From a checkpoint of a small contrastive image-text model: text encoder norm layernorm, adam_atan2 at rate 0.002.
Rows from block 6 of the image encoder, named by matrix and row number. Rows with one number belong to one neuron. Each number is 500 + 50 x the weight over its row's rms, rounded and kept within 0 to 999. All counts start at 0. Numbers have three digits each. After the name is the row's rms in percent of the matrix's.
# gate: MLP gate (encoder.blocks.6.mlp.gate.weight, 1024x256), inputs 0-255
# fc1: MLP up (encoder.blocks.6.mlp.fc1.weight, 1024x256), inputs 0-255
# fc2: MLP down (encoder.blocks.6.mlp.fc2.weight, 256x1024, transposed), outputs 0-255
gate.120 086:440458434545490464486521511440554515508426475476476491513551571516567501548505504504452432510492423536539620478490561542536520495549575545479501469478462490507519475518552486538579405490557498449576462471515531521513533524542618536564423476448466444479531555478523540589528609444588520581408506461478474537522540496584433523499460500548423470430451584386526558523485590440541551550403557582531575517488519429448471463477490420482516508555566519522498506580565455508410533599591527463487538581592451489489467534483553527536561603530516485528480549558592402500480572484476494573510520477515554549512498517521518482582491492442554538519521440402516504472569547550577436547399526485482642447495532450466448587509423471398527502480453408520560460455586530517425496451531540
fc1.120 098:534531553527581559522456552520543405558570491449555500466528499553475551603521454535509566481633467453445532570584536571459518492583480508521510545584543479390461512504507518534522406516534513437436492520549525539541571535508429424524496497481497567522425500512514500463470473540526489445533535454568451404479476518416552459476502556487534506583487401560492472459518480457529505561537533467513406536528464526528446542544453513533550487541499540446432512481571518497549498494494452512534447431479541540448502526534544515521510451448495399419608520513488507599492447520564497584505567500425599526450553508541472516538498498516552458472452507401470470547401456560543452456498427401570496570538519542537611422489488525519443522441470451468354560612331625471467565540489469
fc2.120 105:400410463426442532552520491459586585504538467505585560458574510449465471585416537414479590426441469565524511393490473461484584485452484552438539510415461541569541497481418419438499541421495454420537460419485461562504439480497522510543485449476510457412505491467432414498456532432441489422486525558433483459444518470542494583471503584538579459484452519470555553491497451461560416487460585489539420584428485452511447474524583469586502555537469509585498507481428425532484477538512534536585523543555481509572449432495420553485479519448514435518478511457487464482526570426414482573555425492535492519446552476528586409565489486498417541582424582471530470415551523586555483513486562459464532486476504467500452517587417428493549582535481539584510498501494447576466486515492548
gate.121 087:432443481540512446490502496447536526525447484486475493520535560520536471522475493486501437499508394451544619492517540564546515464571586548482564476468437468474547445511510490506628382498554454460535429451604548523504488478545602532577426463459471451439499543517512512565558595480557496584432476440498469486551531550572458530507464535536426453462477604407497594530526553439509515543426562536543574491479536393459474480454509430465496482531591509487496520606580465482414509589630474459526510532577454523460447568460509525565522602527508460513450548590518454463487533491516492549512516479489540551429512537551496515533485456449541535551554453402524487452542519531595485549416514477504599446517556440453496595509405498383505513470468379530521454473584575508427539431525513
fc1.121 107:454467427461418433464571482448474565464419516537460457552474521432550466351501557471460469512445495533562511420429448416541480453433532545511478469466454526605561469518494461481484551464457465560583491488551492457460445481526608539531485477472506401466582550445562526539526601433510480569475463542433553587515526500568432548502460465518473479436478602381501534552514542496472481464446476518495581465427514439486560436438534476430462539469526449552516481516446468488481497534525531475451543578563470468526464464479488539469498562561514576572360502508455535435485554454462523440510429502585443530513477517481526474498473498470475530512536472581555523480598544475452562534443575555405501443501487488481386584491469461488560477537507532540619487429645385575513422433515546
fc2.121 107:603594536555554474432496502545420421515457485547419457543432505538552555420583505581494420540535512424475504593508547524466421525546485447558440488579549450438460471497576575612520440590475519588480534580530501422497565532497489485437492540525465514582506519448577582505487480587572503571500475430593522576535467537456509424485470423481425538486505466520417438542496559518440579510529420546463574421587508544531530519472422533418536440466518507420509480523566585480489533464494477464419486527480518478433571565524575474488517495556501535493497494584493566502482469600585525424432578507485517475583451579528419558471482503492580496423577423530509580580414492420478526489508444495490461508495484522506489481415544548532479424529515435425478451508501525431511482496510418
gate.122 083:498448470502466465492510517518516586481442469491439485448479605468516424522465490489485473502468454495596547461474509455543532502461615566520513532479350446524553461469510531484572501503572512448544525505507481466509498488524601543511404521469507449516535558554516506616511566476556505540405517486408443501558580466641430513506459491513403487432439627419520543510494556484536537538445497548539589497458488412470478432495505416437572472468524518537518545568504494527387516610608502486481505516484430455514475490502528541510522578526493491537424518524554422469506547478422459504565494501555528524460531560547497564527492516454524554560566479473552475396583487500519500599430550501492618397485559422453442541526400462383543500573483460553568475405567518569439482467539573
fc1.122 107:517540618485561566527494464509529449544534498483532525484541377612469565595535431512565470464542506441415477527587574535472544549571493463519500526503476494444472543489559489569502488529502526457377533516530537472507575520493418507528482497512525591558467436602458501432527398589471527457538458469577459436452434515449545463513525580433491506523508382629554431507487488549510536520617491533513422509550466564507534572525459495529477501477517537446442491490531542459504563431477446509555477459468572510478533506517516457562497454441513429464626464471555502490527399484536471534535581500404492413492504507553463541433493542553497426460477466501397440465379422585517492492565473449607515529513518520559604424514480501539462551544482458469369500514431573520511557554455445
fc2.122 095:427411405468442486559476461522583580495526553450582537470565520436479450582416457422488583489506454575556502437530459503532581469407545551398562502428474551563466522457431426426494555416509513434551452424446563583509492477532537502478515454469523511409495535538428419483488547464432469435470580566465478497493576456517476576548500583556571421485461516478553497475529505431515427497432580455551428576482488474436473490507575490581486499513436514581543504506433475510493469535543535470580536553544488513553418431485429566467457525492466487554465523421552499461514503461423476548510388478552496511481537420457583474534558564466428481570463569458580453424659543582523532522500512436527531474484526455482454552583484496459569563525483544538550505487515455584465500468526534
gate.123 095:451476486480484464507521475474467545506459513488503490528483574488487427496506517429446474489536456465604548481501465498504459468492617500467494496504423495493496518480499505521610473519551536450474542522501497508462458439559621522511388471464498470489447514560522499501490525480470454489439495480429485459484597411587466536526492405480485470496390548474500560486522491404496486473482498455479547486425475457465454418515525459456583482509518579498520593555469444523458471648723493408469449516542400495503447547477489536474496565513435513479462574514508493482492465510444389482580463474595517560456545505492480542437501513454466498517498454460600471444513547452485572548475465461504538413505670422426458644489468479424582569549463477487664509426536486558428497458479512
fc1.123 079:494468661487544531528429447495560460543512471498452509535530477615508555605515502505484455472500533423469572499591590488473523549575523482443501508491419467451456516487566486521560439499531508486467532429542493522449569537518515486545410488450497584541433470587397508490551480601557527470489495480545494505450473458503553471527492452477520531518485435561536443496493465492520559556621454559518486564549486531491525496534472492454531504500579571490501515498522524525480576460516477473539477442505561464507507508528536544575524474458514314475596468496597533475519546496546498563572579481449489392569534570633486574474419454509539409404450491518498423507432474627525519546487491446585560503492530515568622460504445478491433533544466474496469598480414598544449546567472391
fc2.123 066:480437396522435488486509401458560552509502477448556584513524538380514443555446509450476556441515526575556466491493456518446549495337519568418483502457545586522562515459473466434485611493440489464526481454433462554526553498509544490465503483501480479425493512510437447501466512439481449476456568594477496405503555463534506547494508557548544429503457516520456547481509455467559461463455550502487461537420469471443433481462543475553473553504363506552551479501433427494462441549525513549553538530523458518499482470501470632443467553466495542544408514437483545498528490438458477580444370492576518539432518368369555474563535600445465533528510532494579560454692542559486486575508544474478504421489492493502436584558544534533568521527488563525563469487507461533491475475543538
gate.124 100:505514461461505469544468557505514546490465464457500558474505537502547446438549492521364509456474429565545585484529512498464537419545543569539503504481361490531457519390531530489579505497528508470560510534471526476528544493566572520509367492466538468448526568566524566539532574503533517502479512458456444498506609458614442492546421447544445472488394599421534521498571504458484495518425495522532556556440445387457493377503518492470536546547489541498527510569543514561418496576618545507476550508556416490546530492495516589479479572483450502501444508547521460501541558505495476516500494446641477490445546541524548509521528475502532493501499493477599474514542561504535496578446526486504622429404539332465478550510408498446554568499413511468578470382544460584449487521511578
fc1.124 084:495438511485469514477558527480444521413425450509390588450460577467488432457523486472427457453497402478543514453509420519530537498581532546478521541406460471513528505472441505430489492529521488493577401547550485569491467414494537478505416517517482367482564489441474522485558595386501517622477427560453450506502585523564471506491456500468398518472464608414472570565483511463527588462482438454540463492470511370568562519479509472399503524480485535536478463515467503460437435540582605501408518522503419553490529507521490470453451596478519499555442577488583498489494514528389474448483451510609557431442466571572502574512496456474482528625537497503521544485558520492479520566444577573451528468491525428474496524498427490469550503539522495472567485427580419563489472433503589
fc2.124 069:503565527553491500427540495431457453495470377545453564459451485495548553454543612544538456426400499452443476524449500454419456553584508502530421482544571462448575493520545543528470498561487391503422506538499400426508539491475455507493515549543480395545509466471488544594483407437577537545516462400545508473529455516458514453366483460487451564502489420560438556581469442563561544497566455532433537454459564559510434530491458448455499562508479452456482449518531470485493530471491456562455480517525533472452594545578542451505497492452524546475502495501413452477450506533525524483472539504474485446470440555577454438580407510496540609460520459536467572543505454457508383451574542501408444517534485451484511460457407487549453456623506454480410378532471555372503442496505479
gate.125 082:493449458506493456497483502495519560477482474476442475475490584461551406514424487496473501530488427511587577476489481505566548458477608583485528521507378473488552464479510536467572477477555481463578488507499487480492493474526598534506425531446514457506520585535508500605502600463548495550426549476421454512542582477639435511499434469547439469469454645411528540487501530470516503522426508535531584518494471395440444446479494450456573443484531512541537552577528496553396502611635504478475499505499456479518450476500521560531534564520484484526421527514524432509489541513451467493556481489549536564430519539531519550524488491447498548562574484445615467438591505486515490595398516504505632411481565424446466549516401479369527497531463437572565492421580552563442487462536553
fc1.125 111:491561591481575524540501445480535402592553481491509488502543391577517583587538453521554471506532510478406465553567573566469506510558487465500509507514540529436464561510540479593465503494450528493398531491545554485513574520490390501543503466479532618534442456542480523447519391596477495453552469476604475437446391527449551478516533608447534518543527372622544426530501458512492522520605509519485424489578480577482502580527464503565461503518499515459443503490519525465528563419466460488554493446506599505465505512496510463543505412462507404454594462485538525527514398474595507522521565483412502469512500484485469490457495562550508416441452496488439478508391439574527506456577462419585476561537510558564599437506525513554464546488476461505399525561424537472493528552445434
fc2.125 102:446409419464448485551486461546584582506512558460584499443574517454483422583418454420492582514537462564568519442549461509552582463409560540399554527423434549573440527468425422422506570423515528469575451425440568579507497465535535495496484428440506528413497522519429418475508574467428452426471565573463452527481565451532480579557490581552573436490470539471542472474520531450500424510451582470563426576504484455467493496503577487582508482529438538581539501502423494510493463540545536449583527543534473528558419428463419560471447524512478474571465522439573498479534490477421477534523426489544529552509561464474582473498538548476426472575476571478546451422622524583515534532473492458521537470491528471497449545579502493456547568493485569538548513487521465593465509479516577
gate.126 081:456455438525474476479506505456507536530432490478479520535511580500544478490496518459429412482508429508528592477513546507530535490558548526478489475484465508490507452489506506539589382527537502423525478456549506510492482509531595554586422466487480402477507546484531515544524600433521503575408503445472489516554574482554406513497502484554417474454454553385472578509484539429537497497390573523540571520462499441442445456474511412463500484587597525505463530583573457518398519624608534453474503545612450485474493524490510539518576637502503509522455549537525416498502566484489453524518501487504562546495502508502485495557469463441522533503505430377546497490584563514582474516441521453456629447505540440442420655517422443393571503489479431519598454478582517506426496427518553
fc1.126 098:547524524502585570511448535528548406591539483474561511466511508564459590606507504527523554456596459447408521534555553570439482526544465452511511511564512458384441468494527495546547417536530521436401496485521514555518552553496426470517477472522489545514406490517487491484460467534516496450511519425595478399521508518449530466499532506502522521571466413575478491427504459484517504551537540488514434540497480524534433546564470490517562471547514565475461521488521512512532540520496454505531437461490559508455517557533532517549513457436505410392624532532527498573516436489575474567539546507410583550458571499564468509518485484521567470467451509420441460567382436537537435460520421371563504589511525499515570450507495467518458525411496474449363548620339614492426585532479464
fc2.126 126:397416495419460527549515506448585585489554444485586574456578520455468481585414496413480586418461481539521497401485463461484584501472482537454526507413469534572554520492413416428516552419507438409514468422510444536506456454482512505530508472494521441419491503476447413489453508452444504417497512578435484448443500479529506582454507585532581451495468506474555564508501439481577413504470586475530416583420477483497410477538583483586495564513462503586494513466432417525504461522495536549586517521537490516579449432495416534487490513435510440524493512461477454467527575426408484579549440494519490511437550495519586403568491517486413560586419585478525473414538520585572498516487574475485512496488507468505490504583409440511537587540490520589510490520477443572471485515501553
gate.127 076:476461518490491440519539488492485539464469479494492495468494558511503426534468458503477481502521455480588538454497516517521536492545651565513526534477396552493506467488473570527613461506600522420507530544538534439479440466537617476580391501457510500474480543517512491510501588490539499480430441488414450483505562479572480510485480526489436459485439534479448588507507517456506474486469485498504510460497504398458424450503506485451525456469504530511479549587505463518417445627697479455478480512553405579510462524482477520527506552525449476508469570513513449482485523544417441492527528468580551558427508538551444531487424498434494490574518433407573515410489495488556491563442548505522581428500632416431478563503370460388564544562485407495609479433573572596456505437511588
fc1.127 085:486470459492421411458564544513465478430424520510485497493472613468496411321486482491474548508499495510542524441439453454502502463497534515563509507500448581544498480488445539476488495502566508495511470577550464452479410455522587499541505473493534423417507524416609420463487582445473490522466438585477532550513572495538480517478466482539481449467487571437467547472533542441501405456432431476497535478385522396551567416490519511432529527503518480574477520512416456520481432594566520495482483614587367567538499502503470469458448563514466552508453550519417558466497536516424459443513461521588523524458527521519458462482498478437448547584516498531579499467543515403506587530467583532471485461489539403436456556470473471473620483502510486462623503435582450637471503477526590
fc2.127 069:574598571533541509432552543517413417478489450481415502476434551501511578416589496583514410502519489447441451559487525494458416541579520476587438502580582440438482491496572574530482429574467482548403510576512476478512509524483500486472521590549493486589522493453557585554490387513579575568511482460517523540584481513416507415460500415473421574497513421579452474509493523520471578517542417516453576421545495574558515497516418490415556473468468487416484492508553540494491513500495434489416471466472490494449577572560573509481516482518500513471503511573476430488425550557568486462499568505485521495542435627535415543506445454485577530426536423475500610582439490414527504414540488521466441515508511440479524466413486523542491429555513408456462455535473517445508431494524459